config = dict(
    model='image classifier',
    train_examples=245000,
    arch='nf_resnet',
    norm='none_scaled_ws',
    avg_pool_shortcut=False,
    residual_scale=0.1,
    loss='cross_entropy',
    init='trunc_normal_002',
    optimizer='adamw',
    steps=19700,
    batch_size=128,
    epochs=10.3,
    final_lr_fraction=0.05,
)
Rows from block 9 of a small image classifier, named by matrix and row number. Rows with one number belong to one channel. Each number is 128 + 24 x the weight over its row's rms, rounded and kept within 0 to 255. All counts start at 0.
Before each channel's rows are labels from the 100 images, of 14976, where the channel reaches its highest value: "lies over" is the class under the peak. Only what is clearly more common there than usual is listed. The data: simulated grey scan slices of phantoms with and without marks.
# convs0: first 3x3 conv (model.blocks.9.convs.0.weight, 144x144x3x3, standardized in use, each kernel summed), inputs 0-143
# convs1: second 3x3 conv (model.blocks.9.convs.1.weight, 144x144x3x3, standardized in use, transposed, each kernel summed), outputs 0-143

lies over: soft tissue; organ
convs0.25 [172  82 123 137  96 132 129 119 138 160 146 127 130 133 106 115 112 133  90 130 128 162 141 134 124 135 161 135 130 177  82 145  63 140  56 156 141 125 139 127 170 100 144  94 148 124 133 160 150 169  73 140 138 124 114 135 127 112 134 107 127  96 152 114 121 110 137  77 116 111 161 119 117 145 121 115 103 109 182 163 160 125 111 142 105 102 129 138 124 100 177 120 131 142 127 140 134 147 161 117 146 123 155 193 172 133 136 126 121 121 100 134 127 125 132 129 120 111 136 128 143  88 101 139 141  80  87 104 122 158 129 125 130 145  91 131 105 125 135 167  78 128 123 111]
convs1.25 [131 134 119 109 108  86  91 146 112 136 111 135 132 110  93 142 101 152 150 118 112  85 101 110 122 146 148 130 163 142 136  67 105 124 116  83 122 120 126 112 115 134 129 130 130 157 166 145 126 106 144 120 138 134 108 104 129 161 138 116 130 118 121 110 140 112 120 136 108 146 113 158 109 108 148  98 125 117 116  72 175 132 139  81 170 160 161 145 146 136 142 115  75 154 177 161 122 145 113 174 135  89 160 142 125 132 138 105 143  97 119 155 133 101 201 164  96  84 136 116 123 130 151  60 122 132 123 104 123 109 165 147 127 165 138 135 150 142 103 131 147 163 115 113]

lies over: organ
convs0.18 [ 73 169 106 166 113 128 143 136 133 153 120 116 144 157 134 155 100 130 113 185 150  95 124 100 153 100 106  67  93 108 114 113 112 124 125 116 115 115 124  74 106 143  84 128  99  78 161 104  75 158 122 159 110  81 111 190 120 130 174 123  97 104 112 143 147 122 136  94 152 150 115  99 109 118 160 103 122 120 112 135 127 134 102 103 146 133 158 112 117 137 116 124 120 127 144 154 139 135 144 155 145  99 146 130 127 118 130 142 129 145 136 107 163 132 111 100 122 119 138 104 141 105 104 153  92 150 135 146 138  95  95 164 118  93  97 113 156 108 105 101  92 122 149 144]
convs1.18 [129 106 136 137 138 128 109 126 147 170 132  78 110 113  99 118 140 142 115 168 133 189 111 182 131 125  79 139  84 105 144 130 113 102 143 114  92 127  96 151 122 121 123 116 151 128 117 138 142 114 102 113 109 127 119 134 158 136 130 146 129 110  97 142 154 127 102 119 121 132 103 124 166 163 175 105 123 151  96 181  65 121 119 159 153 174 144 141 164 121  85 136  91  85 167 127 125 130 136 113 107 122  59 136 144 134 148 127 133 149 104  97 119 133 174 100 130 162 134 129 157  89 122 146 130 156 124 102 158 170  96  97 112 122 152 129 116 128 124 151 121 146 126 130]

lies over: soft tissue
convs0.11 [129 125 128 142 136 122 155 139 134 136 172 102 161 109 112 108  84 137 109 128 148 105 114  77  93 170 100 168 122  99 134 164 122 107 106 134 135 119 162 107 156 112 189 143 195 124 122 127 198  94 136 136 141 108  94 137 123 145 112  95 103  94 131 119 140  76 130 119 130 115 129 133 103 116 100 163 141 122 170 142 171 118 116 105 105  97 124 122 142 120 125 133 152 130 112 131 124 134 143 116 159 152 119 100 153 109 163 123 141 152 123 164 120 137 158 135 126  97 125 164 201 114  86 120 162 138 114  98 138 101 158 116 151 175 102 133 119 116 126 127 118 125 143 118]
convs1.11 [102 142 144  98 132 119 188 127 153 124 167 136 125 134 143 140 131 116 113  88 137 121 115 107 136 137 132 101 129 149 108 157 142 116 135 151 112 124 118 144 140 156 159 137 121  87 104 128 106 125 124 148  76 160 147  88  98 135 135 133 115 170 146 155  95 107 144 109 153 163 142 103  79  82  96 159  96  79 113 137 144 121 118  89 106  87 113 136 179 149 142 151 162 153 108  99 166 159  87 104 128 126 111 122 133  96  73 139 150 163 172 129 128 155 107 160 110 140 164 166 156 161 146 127 138 139 127 163 108 112 132 119 105 155 120 100 114 122 160 112 126 113 136 115]

lies over: organ
convs0.7 [153 106 110 149 106 130 130  84 124 163 145 135  93 103  90 100 124 122 100 115  84 152 147 145 116 113 146 166 142 142  96 147  90 164  86 173 145 126 137 133 161 112 142  71 168 141 109 151 160 118 103 118 147 144 131 114 146 102 108 127 135 124 157  99 110 135  94 105 116  96 109 127 118 135  88 139  94 104 161 183 145 131 109 129 105 127 150 150 123 112 179  97 143 151 111 110 107 104 123  91  91 108 126 128 135 123 177 100 133  94 100 166 145  94 111 134 118 114 150 135 114  97 119 117 162 107 100 101 123 151 129 112 129 159 110  93 124 119 117 158  86 135 135  91]
convs1.7 [151 112 130 115 122 127  99 101  98  80 105 168 160 124 152 140  76 114 148 133 130  90 130  80  87 128 191 148 158 157 150 124 122 186 148 106 152 139 176  77 139 159 123 144 105 173 136  94 145 161 133 134 167 153 150 150 126 139 122 151 157 146 158 114 100 113 160 140 137 147 163 157 130  94  98 119 149 114 165  95 148 165 154  97 102 108 127 130 121 114 178 123 148 161 110 144 138 131 124 134 151 134 145  96 129 123 127 140 128  97 149 148 108 122 131 141 137 101 120 122 118 118 144  92 140 107 127 155 130  92 157 107 130 125 122 124 138 152 124 105 179  97 126 119]

lies over: organ
convs0.29 [143 107 119 154 160 156 138 115 141 124 158 107 170 104 148 147 101 136 111 180 125 101 135  92 130 161 111 157  85 108 142 177 137 112 121 171  85 102 188 120 122 140 171 138 139 111 165 137 163 117 121 145 130  88 110 133 129 119 136  99  99  88 116 130 164 106 153 101 137 119 172 111 141 122 142 146 136 125 137 123 181 121 128  94 129 124 176 122 130 144 111 124 179 105 143 177 132 152 139 125 151 143 109 112 155 140 166 120  94 153 124 113 146 131 169 130 108 101 110 150 162 129 119 159 142 124 105 138 144 120 147 140 149 180  91  99  90 108  95 109 139 125 143 129]
convs1.29 [117 143 182 118 126 107 161  95 118 181 143 100 110 104 114 131 152 122 104 112 162 135 130 155 145 155  86 153 117  99 120 120 133  82 161 112 106 108  96 161 153 127 140 159 120 101  86 166 141 135 125 167  91 155  98 107 121 123 113 144 143 106 111 163 134 161 144  88 159 143 106  98 136 132 147 122  99 127 105 155 109 110 137 131 151 142 135 125 123 123  96 176 120 109 144  87 142 165 101  83 120 126 132 138 120 144 116 168 140 162 127 147 127 174 137 154 119 170 143 136 136 136 126 152 113 132 149 104 135 143 108 142 124 138 149  73 107 108 190 127  87 116  96  93]

lies over: organ
convs0.99 [100 114 105 110 166 107 130 139 142 142 153 145 148 144 166 140  90 136 122 158 164 119 117 120 153 132 131  54 111 127 155 142 153 117 137 135  96 121 154  94 109 114 138 174 108 123 179 115  74 153 111 169  95 122 136 141 106 106 161 107 146 103 102 124 172 106 179 122 151  95 119 106 133 121 147 134 117 115 126  92 151 129 114  95 146 125 128 103 121 122 105 161 147 119 151 176 117 135 103 179 159 126 120 122 132 132 135 159  67 120 129  83 141 143 148 114 114 127  85 100 151 155 120 123 110 155 135 156 151 121 135 157 123 107 108 113  78 107 104 131 137 104 126 163]
convs1.99 [129 137 160 118 138 122 153 136 128 172 124  83  98 131 115 128 153 119 127 101 157 158 144 188 150 151  65 122  95  95 122 112 128  89 154 117 104 131 102 168 145 103 149 126 132 119  99 163 135 123  94 153  95 142  97 130 131 144 117 153 128 110 106 154 134 139 107  79 121 147  94 122 146 124 141 117 115 131 109 156  99  89 133 141 152 157 128 167 112 101  98 165 103 100 153  97 135 102 107  96 122 127 103 154 130 135 159 147 122 150 114 120 110 165 129 125 117 170 131 125 167 115 112 153 125 149 138 109 149 165  89 120  96 149 161 101 133 108 160 125  78 120  65 112]

lies over: organ; lung or cavity
convs0.3 [168  93 130 134  76 133 134 137 144 137 132 116 140 142 133 114 111 138  98 140 158 140 134 118 125 102 135  97 133 155  81 109  61 111  70 128 148 130 125 120 151 106 102 113 120 111 148 136 113 178  75 175 164 114 120 136 108 106 132 123 137  94 126 130 131 108 131  94 136 122 179 117 121 131 146 103 116 105 150 123 144 120 136 140 133 112 106 116 109  94 140 157 133 131 150 163 159 149 182 136 158 115 163 192 159 125 108 158 120 131 140 112 115 161 153 125 127 122 136  95 116  93 105 132  90  70  92 125 114 144 108 148 151 110 103 150 117 144 164 140  69 114 124 126]
convs1.3 [119 120  86 131  98 117 108 162 118  87 122 159 118 141  95 150 125 149 153 142 100  97 121  93 121 107 167 104 166 151 113 108 137 139  68 119 137 136 134 112 101 134 114 114 132 114 174 140 103  99 145  94 139 129 116 108 108 128 153  90  85 118 131 100 147 119 112 175 115 137 137 140  98 129 137 142 139 128 126  84 166 135 140 101 155 129 151 151 157 137 153  95 117 156 147 168  93 115 131 180 122  96 153 117 113 101 137  79 121  95 117 140 150  85 163 144 125  63 121 120 114 136 145  79 119 132 131 116  96 103 157 150 119 141 113 157 150 144  86 128 126 173 142 142]

lies over: soft tissue
convs0.137 [144 106 102 140 111 120 130  82 146 159 131 141  91 117  76 105 140 126 114 121  72 151 127 148 121 101 150 152 143 141 103 142 103 169 105 172 141 134 130 146 158 134 136  65 163 145 104 141 148 129 112 107 135 148 126 128 165 105 122 133 148 127 149 112 118 133  99 111 128 107 100 142 128 136  73 130  91 107 144 181 128 141 114 135 101 122 150 148 124 118 175  78 124 155  94 112 102 105  97  90  83 102 130 132 131 134 178  84 127  95  91 160 152  87  96 124 130 135 136 134 112 111 136 101 155 118 109  96 123 144 118 122 112 155 117  81 116 128 102 162 110 130 126  91]
convs1.137 [153 119 117 125 114 131 100 114 123  82 119 158 171 124 156 123  85 109 144 143 117 103 142  81  90 133 179 146 152 166 142 145 140 193 147 109 142 135 169  68 126 153 101 129 120 168 147  77 133 174 139 126 167 137 154 159 129 135 115 159 161 151 164 111 108 113 164 134 138 158 169 154 126  96 101 122 160 108 163  91 146 165 136 110 103  99 128 131 134 129 183 112 137 155 110 148 131 134 139 142 142 156 114  96 120 141 116 125 124  91 146 140 123 110 125 151 135 115 123 120 105 135 138 113 129 112 123 144 133  93 158 132 137 107 126 137 143 158 105 115 176  86 141 134]

lies over: soft tissue; lung or cavity
convs0.20 [155  85 132 151  83 148 113 114 146 163 142 125 118 125  93 104 118 128  82 135 133 154 143 130 117 124 161 142 138 172  69 138  62 149  57 158 153 100 136 129 169 117 143 104 158 131 140 152 147 170  86 146 148 124 105 148 137 110 140 116 136  97 149 118 114 131 134  81 127 123 144 115 121 141 113 116  90 122 174 171 146 128 114 141  96 109 142 130 136 104 171 124 129 142 113 130 129 137 162 122 129 108 159 187 164 129 147 127 127 122  96 153 137 133 122 127 104 123 130 137 141  79 102 137 139  95  90  94 117 150 124 134 130 136  90 144 118 142 147 166  77 124 132 116]
convs1.20 [149 127 114 113 146  76 123 130 112 109 110 152 133 130 120 140  96 144 144 160 125  97 123 101 134 139 162 141 162 137 152  72  91 141 116  81 136 135 137 107 135 130 135 130 111 152 155 104 161 107 127 137 165 123 110  93 120 140 184 125 132 113 138 124 150 118 121 156  89 137 146 161 109 128 141  94 141 142 146  51 172 149 122 122 148 153 178 147 147 139 162 107  94 160 149 162 115 132 114 158 130  94 174 132 138 116 122 113 144  95 129 164 133 101 167 138 105  94 130 160 143 127 140  71 136 127 135 119 121 106 166 135 143 177 139 145 166 137 104 103 149 146 166 122]

lies over: organ
convs0.135 [103 136 128 172 133 154 130 150 133 122 150 117 152 105 163 151  93 117 111 167 174  88 127 113 131 132 110 112  91 112 123 142 131 100 115 130  97 111 154  91 104 116 136 174 117  91 190 112 109 127 145 183 117 106 136 126  78 146 135 108  88 116  94 136 174 141 166 120 129 132 128 101 123 107 159 119 136 146 117  99 142 139 125 109 149 151 155  92 149 168  96 150 145 102 153 179 109 153 152 175 152 130 138 117 142 123 124 156  90 150 131 106 151 171 157 110 112 134 118 114 158 129  98 150 106 158 132 150 128 114 124 151 154 116 113 134 112 146 112 105 108 101 168 169]
convs1.135 [115 139 152 119 117 116 145 119 137 169 136  79  99 108 116 116 183 136 100 102 136 170 122 173 146 130  79 137  87  83 109 115 140  70 131 121  76 109  85 179 131  96 125 125 136  93 114 164 127 109 110 143  99 102  99 119 130 133 118 117 116 104  85 138 146 148 133 100 129 120  97 104 150 158 137 130 126 137  96 161 103  93 124 148 156 160 127 117 115 112  77 156 107  97 140 100 138 131 115 108 120 126 103 161 124 146 133 141 138 133 124 115 116 153 127 123 115 159 139 127 164 148 118 156 119 149 124 103 136 169 110 150  97 139 148  96 109 109 152 156  66 146  98 115]

lies over: organ; lung or cavity
convs0.54 [111 119 115 151 161 144 112 125  98 136 146 126 144 151 148 141  82 118  84 137 176 109 138 111 142 139 129  99 132 117 138 128 131 116 123 137 105  86 182  92 112 110 150 171 133 127 168 113  96 149 137 175  90 135 126 136 112  97 149  97 129 103 120  72 135 129 134 127 141  86 113  71 127 113 136 122 136 136 105 118 171 118  72 112 130 136 142 116 132 129 126 153 161 116 137 170  98 148 103 155 165 138 104 123 123 113 117 146  57 113 121 129 111 134 164 120  73 133  55 108 146 119 117 129 144 175 132 149 159 132 141 161 152 114 109 134 121 113 123 144 126  98 129 136]
convs1.54 [132 152 151 118 135 139 155 128 146 174 110  78  99 145 100 135 144 123 118 124 146 157 120 185 165 139  80  99  95 102 126 132 107 115 158 123 125 125 101 159 123 115 135 113 137 120 112 162 120 128 126 132  80 149 100 113 140 136 139 160 143  96 115 144 158 134  87  86 130 133  88 106 145 113 168 130 111 143  86 175  99 102 133 112 170 160 132 131 106 111 112 143  98  99 176 123 124  92 125 116 106 121  92 148 111 124 141 134 110 160 110 104  95 151 158 136 138 153 122 108 148 107 127 154 146 176 125  96 126 175  95 139 105 155 158 103 132 116 155 126  95 134  67 141]

lies over: soft tissue; lung or cavity
convs0.120 [110 157 167 155 147 154 114 197 130 129 167 107 126 130 144  95 130 135 172 115 170 113 121 107  78 132 134 144 153 118 132 146 136 153 115 105 117 144  91 115 165 121 152 131 166 146 154 131 143 136 127 100 134 105 117 168 101 124 100 124 135 109 121 161 144 132 126 135 133 147 147 140 108 111  94 168 135 149 155 117 116 121 170  98 103 128 123 122 157 131 146 114 102 127  93 120 124 126 177 166 151 114 141 120 153 139 153 141 161 121 140 177 130 181  94 140 147  98 133 158 145 160 110 103 144 139 137  97 127 137  85 124 185 120 103 158 125  94 196 115 130 133 163 107]
convs1.120 [123 134 106 107 157 158 201 131 149 112 131 175 115 173 119 143 117 110 142  80 115 169 130 120 123 104 128  96 108 114 167 148  90 116 134 189 113 139 151 136  97 164 144 122 118 130 147 119 123 108 121 115 114  91 137 132  60 107 118 146 132 112  84 115 126 117 117  93 135 112 117 148 116 164 134 150  91 146 130 145 141 135 135 161 115 112  97 127 153 145 110 107 186 153 124 100 154 118 156 143 114 106 151 135 131 100 144 113 160 143 147 112 132 104  83  68 122 133 126 145 132 103 152 127 148 140 114 125 100 143  87 106 119 114 127 165  72 117 104 137 144 145 162 137]

lies over: organ
convs0.38 [125 129 126 111 109 137 141 140 156 133 134  92 135 107 115 142  89 146 115 149 147 129 154 106 142 125  97 113 110 125 103 120  80 127  89 178 154 137 132 106 135 137 135 134 135  74 147 127 118 167 120 156 133  67  76 169 137 124 138  96  92  55 146 162 151 105 163  78 150 158 109  99 101 137 136  88 134 114 144 170 160 147 135 122 117 119 116 140 118 128 127 143 112 123 138 163 136 167 125 135 147 103 130 137 158 159 133 152 151 156 125 140 161 150 121 119 155 110 133 137 192 102  86 150 110 105 120 121 142 106 138 141 135 118  65 140 149 124 148 140 106 125 130 162]
convs1.38 [108 156 158 138 137 125  98 108 162 143 127 112 131 146 130 108 141 139 107 185 157 138 104 153 138 134 105 124  98 125 113 118 153 105 119 127 118 118  94 157 142  97 138 136 114  99  86 163 153 118 117 143  90 143 136 107 137 115 197 109 123 150 129 188 121 149 110 131  90 130  92  89 147 126 159 122 130 123 104 169  87 109 104 126 143 141 171 137 144  91 130 161 106 108 129 110 153 101 127  76 123 171  96 131 129 150 124 169 137 151 124 128 145 155 100  94 116 159 140 121 155 154  80 189 154 142 127 103 138 137 101 104 107 127 120  95  94 112 161 100 123 122 111 142]

lies over: organ
convs0.8 [164 106 153 128  80 160 160 154 132 142 142 126 163 149 134 141 117 159 106 144 169 133 163 132 149 112 131 105 111 133  84 114  61 132  71 129 130 129 112 132 135 134 103 124 125 101 159 144 126 181  84 175 161 103 114 133 115 148 134 134 124  87 117 143 146 109 132  90 137 131 184 107 138 129 147 126 148 128 136 132 137 119 131 122 139 133 106 134 146 130 139 151 146 134 138 174 138 160 189 147 167 128 136 174 150 152 110 156 137 168 138 121 118 175 126 115 127 113 134 137 133  97 102 156  85  89 104 137 129 133 119 155 169 120  92 143 119 131 161 128  79 118 159 146]
convs1.8 [ 97 127  93 167 102 130 140 158 135 127 144 141 100 121  83 146 160 152 121 137 109 133 125 127 127  99 131 102 135 108  98 124 144 104  77 139 115 116 123 140  91 118 128 116 156  80 169 172 107  81 131  97 112 111 113 104 116 112 159  80  74 107  97  99 154 132 113 164 111 114 121 113 107 168 139 167 123 147 104 120 146 112 147 168 151 116 140 102  92 136 104 113 132 132 142 146  95 106 152 166 118 104 136 136 117 113 138  87 153 109 125 114 143  91 134  89 109 107 133 130 122 157 134  89 115 124 120 108  84 128 138 138 106 106 111 148  98 122 111 177  93 196 142 135]

lies over: soft tissue
convs0.111 [155  96 117 152 103 130 129  92 138 155 136 130  89 109  80  95 116 123 103 122  85 151 131 137 109 112 153 154 146 158  99 147  88 161  79 169 154 126 130 136 157 120 145  80 168 140 115 153 154 138 105 124 135 141 123 121 150  99 128 119 136 117 162 117 112 133 114  93 128 100 107 132 119 133  83 133  87 116 166 187 129 141 117 127  89 116 156 142 143 106 178  94 139 155  95 111 109 110 135  99  83  98 136 146 145 129 169 100 129  95  95 167 145  96 105 132 120 121 154 145 113 100 116 114 160 106  97  91 118 148 125 119 116 160 107 108 115 123 121 159  93 134 135  99]
convs1.111 [162 121 135 111 133 105 109  99  94  82 115 166 164 117 148 121  93 127 142 142 136  90 132  82 101 133 193 146 168 160 140 106 124 176 142 101 161 132 169  79 147 136 135 141  94 187 135 102 135 155 152 151 164 140 130 128 111 138 140 154 152 126 168 125 110 130 147 139 130 141 176 154 124  88  94 103 160 137 160  74 158 154 137  99 103 120 142 124 134 116 183 121 131 158 105 142 142 136 120 134 155 129 137 101 135 124 117 139 119 101 149 154 120 120 130 144 119 103 135 139 124 134 136 100 142 130 141 156 126  84 161 123 145 143 140 122 163 154 125  99 158  85 148 118]

lies over: soft tissue; lung or cavity
convs0.49 [151 107 114 142 107 132 119  91 128 157 129 131  94  99  73  91 124 121 104 114  81 155 129 137  92 117 156 161 152 146 103 144  97 162  93 173 151 120 138 131 155 129 149  79 160 141 107 154 159 130 120 116 133 146 120 117 152 102 114 118 140 119 163 123 108 130 103 104 132 101 109 139 115 136  72 135  92 109 161 184 136 146 124 127  89 122 150 141 134 116 177  95 137 153  91 104 109 106 116  98  84  99 137 132 139 126 170 103 128  92  91 176 141  93 101 134 122 124 148 145 117 101 120 104 161 119  99  84 122 148 128 115 123 156 106 111 119 122 120 161 105 133 135  93]
convs1.49 [154 111 131 128 120 112 100 108 109  79 113 174 163 119 150 120  91 122 143 141 134  93 134  74  87 126 192 148 160 160 146 124 130 180 153 102 140 135 166  73 138 148 122 136 105 187 137  93 138 162 137 137 181 156 132 136 129 124 134 156 154 131 155 119 113 121 159 137 135 152 173 155 131 108  82 124 155 128 163  75 153 160 132 110  98 119 129 129 124 119 176 114 135 163  98 146 139 140 129 142 149 137 144  99 132 122 122 137 130 107 162 146 124 120 111 142 128 118 129 140 123 128 138  98 125 128 133 157 125  91 172 128 138 123 133 120 146 157 126 104 169  81 152 132]

lies over: soft tissue; lung or cavity
convs0.88 [165  99 138 140  89 135 116 133 139 143 138 117 130 138 102 107 105 145  83 143 150 155 146 125 124 118 142 125 137 163  76 133  55 126  52 132 161 110 130 115 151 103 129 121 130 119 151 151 138 170  93 166 163 114 109 140  96 108 139 110 134  88 149 131 132 116 136  76 128 121 142  98 125 150 122 122 122 115 174 143 162 123 137 140 104 120 133 128 122 115 157 145 136 140 125 159 150 157 167 133 150 113 161 184 175 129 117 148 132 131 114 132 133 150 134 145 108 124 140 119 138  82  98 136 113  91  87  99 126 164 124 139 161 111  85 155 133 140 166 150  68 136 136 129]
convs1.88 [140 115 107  96  96 103  95 139 120 106 120 170 134 129 105 151 116 152 150 110 126  78 126  79 112 133 178 125 182 152 106  73 135 122  76  89 126 126 144 118 124 151 133 140 124 119 164 125 133  90 135 125 158 145 118 122 147 146 124  94  95  91 138 102 115 117 145 171 102 165 138 126 104 110 136 149 129 119 140  69 144 141 161 106 141 136 140 150 136 127 150 125 120 167 154 162 117 120  86 165 139  65 157 118 105 112 123 119 141 100 143 148 122 110 162 150 105  87 146 111 134 149 126  72 115 117 149 130  99  80 150 129 119 127 121 157 146 142  96 116 118 155 137 110]

lies over: soft tissue; lung or cavity
convs0.40 [171  96 120 146  66 135 128 130 150 142 133 117 129 140 123 103 109 129 100 139 152 153 137 126 110 100 145 119 142 161  72 123  62 114  63 137 160 130 125 113 167 102 107 103 133 108 148 132 122 180  82 173 156 125 126 145 120 108 130 117 133 100 138 124 128 126 132  92 141 118 181 129 119 134 142 105  99 111 159 133 154 122 135 142 132 122 117 107 112  99 153 147 128 141 142 150 153 136 174 132 142 106 164 192 163 124 120 146 120 118 132 131 117 159 145 122 131 123 144 100 116  93 103 128  96  74 101 118 111 145  98 145 140 112 101 149 123 137 162 150  57 115 125 118]
convs1.40 [124 117  93 129  97 119 110 171 120  87 114 150 125 132  98 147 124 147 157 130  95 100 119 101 136 117 163 106 164 145 110 108 144 136  73 112 138 130 134 109 109 135 127 114 138 113 178 134 112 103 149 103 147 132 115 111 115 142 151  94  94 126 131  93 140 109 116 175 115 123 138 142  82 118 139 135 134 125 130  79 166 137 141  98 154 126 146 139 155 139 152  96 118 159 157 171  96 126 125 186 120  93 148 124 127  99 134  78 117  91 114 141 143  83 164 140 114  62 129 127 121 147 138  74 112 134 133 114 102 101 160 156 124 145 115 162 157 137  81 136 128 170 142 133]

lies over: organ
convs0.5 [161 138 149 107 147 143 134 156  96 117 165 105 157 125 136 159 111 150 137 142 147 129 155 110 160 161 107 142 115 120 160 136 128 109 129 126 101 136 140 127 131 116 143 124 125 126 120 156 148 143 115 122 162  91 100  96  67 149 114 130 135  87 132 160 168  76 131 116 130 123 180 112 156 120 131 148 190 134 159 112 161 127 150 115 125 121  99 131 137 145 120 103 163 101 122 160 139 153 148 122 184 172  98 148 124 148  94 117 138 199 148 109 103 143 149 149 132 108 133 139 152 153 104 148 101 117 113 117 159 152 152 141 199 124  90 141 131 116 127 117 149 134 170 137]
convs1.5 [147 121 151 134 144 146 146 135 149 149 157 138 100 123  76 128 147 127 149 167 108 140  95 138 133  76 120  91 123  84 132 152 125 131 128 168 124 126  95 130 105 130 109 107 160 121 142 156  98 139 142  99  93 136 143  60 143 117 143 139 134 131  92 112 159 125 114 126 179  83  95 132 132 153 133 147 104 152  90 149 133 118 195 137 133 119 124 120 118 143 108 129 142 136 135 109 103 134 156 140 114 140 165 125 122 123  91 124 151 178  82  99 125 121 156 123 154  95 121 119 111 118 142  78 109 150 109 118  96 127 179 125 138 146 114  94  80 141 158 167 155 136  97 159]

lies over: organ
convs0.122 [130  87 134 135  85 135 148 133 135 147 154 150 149 176  97 151 137 150  95 145 143 139 143 134 142 122 157  92 125 167  80 129  70 142  92 110 139 120  93 155 155 149 112 108 132 146 152 141 123 218  89 162 127 117 101 144 108 127 158 168 164  83 141 133 148 119 143 120 140 132 177 106 149 133 136 127 129 109 150 117 132 118 112 141 104 124 129 135 125 109 156 121 138 150 126 164 102 143 172 118 146 127 141 209 110 142 107 121 106 126  94 115 130 145 107 114 122 136 117 117 109  76 140 126  97  94  93 111  94 126 122 159 143 114 111 135  95 145 139 131  98 123 128 118]
convs1.122 [104 143 119 157 119 174 117 129 144 159 155 135 118 130 103 152 152 141 119 122 145 111 118 135 153  94 122  87 135 119 115 158 149 109  95 167 152 103 139 155 107  92 129 127 143 121 126 173  97  97 136 122  94  72 127 144 131 102 144 102  94 136 134 155  86 121 108 138  79  83 126 111 104 167 146 169 125 136 118 156 141 103 112 160 146  88 126  88  62 145 132 128 158 112 147 115 119 100 133 122 120 140  99 152  88 164 129 128 155 120 137 119 177 121 122 110  97 132 131  94 111 147  99 122 111 121 140 111  54 128 142 100 140  97 106 137  92 129 146 139 124 159  98 137]

lies over: soft tissue
convs0.2 [156 101 133 143  70 115 134 133 156 151 143 130 131 143 112 110 112 143  97 160 161 148 136 131 118 106 149 126 139 161  71 126  60 131  56 136 155 125 135 112 157 109 119 134 131 101 167 146 128 158  88 173 161 126 122 159 125 122 140 104 120 103 143 118 141 124 146  79 121 152 144 135 133 142 132 105 110 124 171 142 169 145 124 145 119 117 128 120 114 124 160 153 117 142 136 164 150 150 165 151 149 116 175 186 164 126 140 155 124 125 105 139 139 164 155 122 127 133 141 108 140  90  97 130 102  90 109 102 123 147 130 133 151 109  96 151 125 151 165 150  71 122 141 151]
convs1.2 [111 136  93 137 102 116 140 167 128  93 126 150 126 142 109 157 134 152 142 120  95 105 119 102 135 113 150 105 158 143  89  98 143 126  70 103 141 127 137 125 104 119 133 112 142  98 183 148 114  97 154 106 146 112 105 103 105 137 154  88  89 127 137  94 155 121 109 175 103 145 142 130  89 137 136 141 140 133 130  70 170 127 126 139 147 125 142 140 149 148 143 101 121 144 145 166 106 120 129 188 123  95 146 128 137  91 143  77 127  85 129 148 142  79 143 137 113  72 134 140 134 163 133  87 110 132 120 115 110 118 163 158 112 135 115 154 147 126  85 140  97 174 152 136]

lies over: soft tissue; lung or cavity
convs0.105 [172  91 127 150  87 150 122 119 147 156 153 114 119 137  88  93 109 122  86 141 129 154 146 122 122 111 154 132 143 161  78 140  63 130  60 148 161 111 132 121 164 108 128  86 149 127 136 147 148 170  88 154 163 121 117 147 121 107 154 119 145  95 145 130 127 122 133  83 141 108 161 115 128 137 113 122  89 111 175 157 148 120 126 141  98 121 142 124 126  91 163 130 141 145 119 139 137 137 166 117 139 108 155 184 162 128 133 130 118 116 111 148 131 136 124 130 113 128 144 129 129  82 106 128 129  95  80  89 116 153 112 143 144 133  98 141 123 144 150 157  65 120 128 103]
convs1.105 [132 115 105  73 107 100  91 152 111  97 111 165 137 119 115 157  98 134 165 122 122  80 131  77 112 144 183 127 184 153 129  89 137 143  86  99 128 135 143 103 122 148 139 135 118 141 157 104 119 104 137 125 154 152 125 112 140 148 145 114 108 107 132 105 119 107 130 175 105 155 144 151 101 109 128 140 130 115 146  65 158 163 140 116 136 129 146 158 140 138 162 117 119 177 147 163 120 138  93 163 129  76 159 116 118 117 136 117 131  99 139 148 134 110 156 143 111  76 149 115 131 139 135  70 109 117 157 132 103  80 157 133 134 147 122 148 147 145 103 119 150 140 149 120]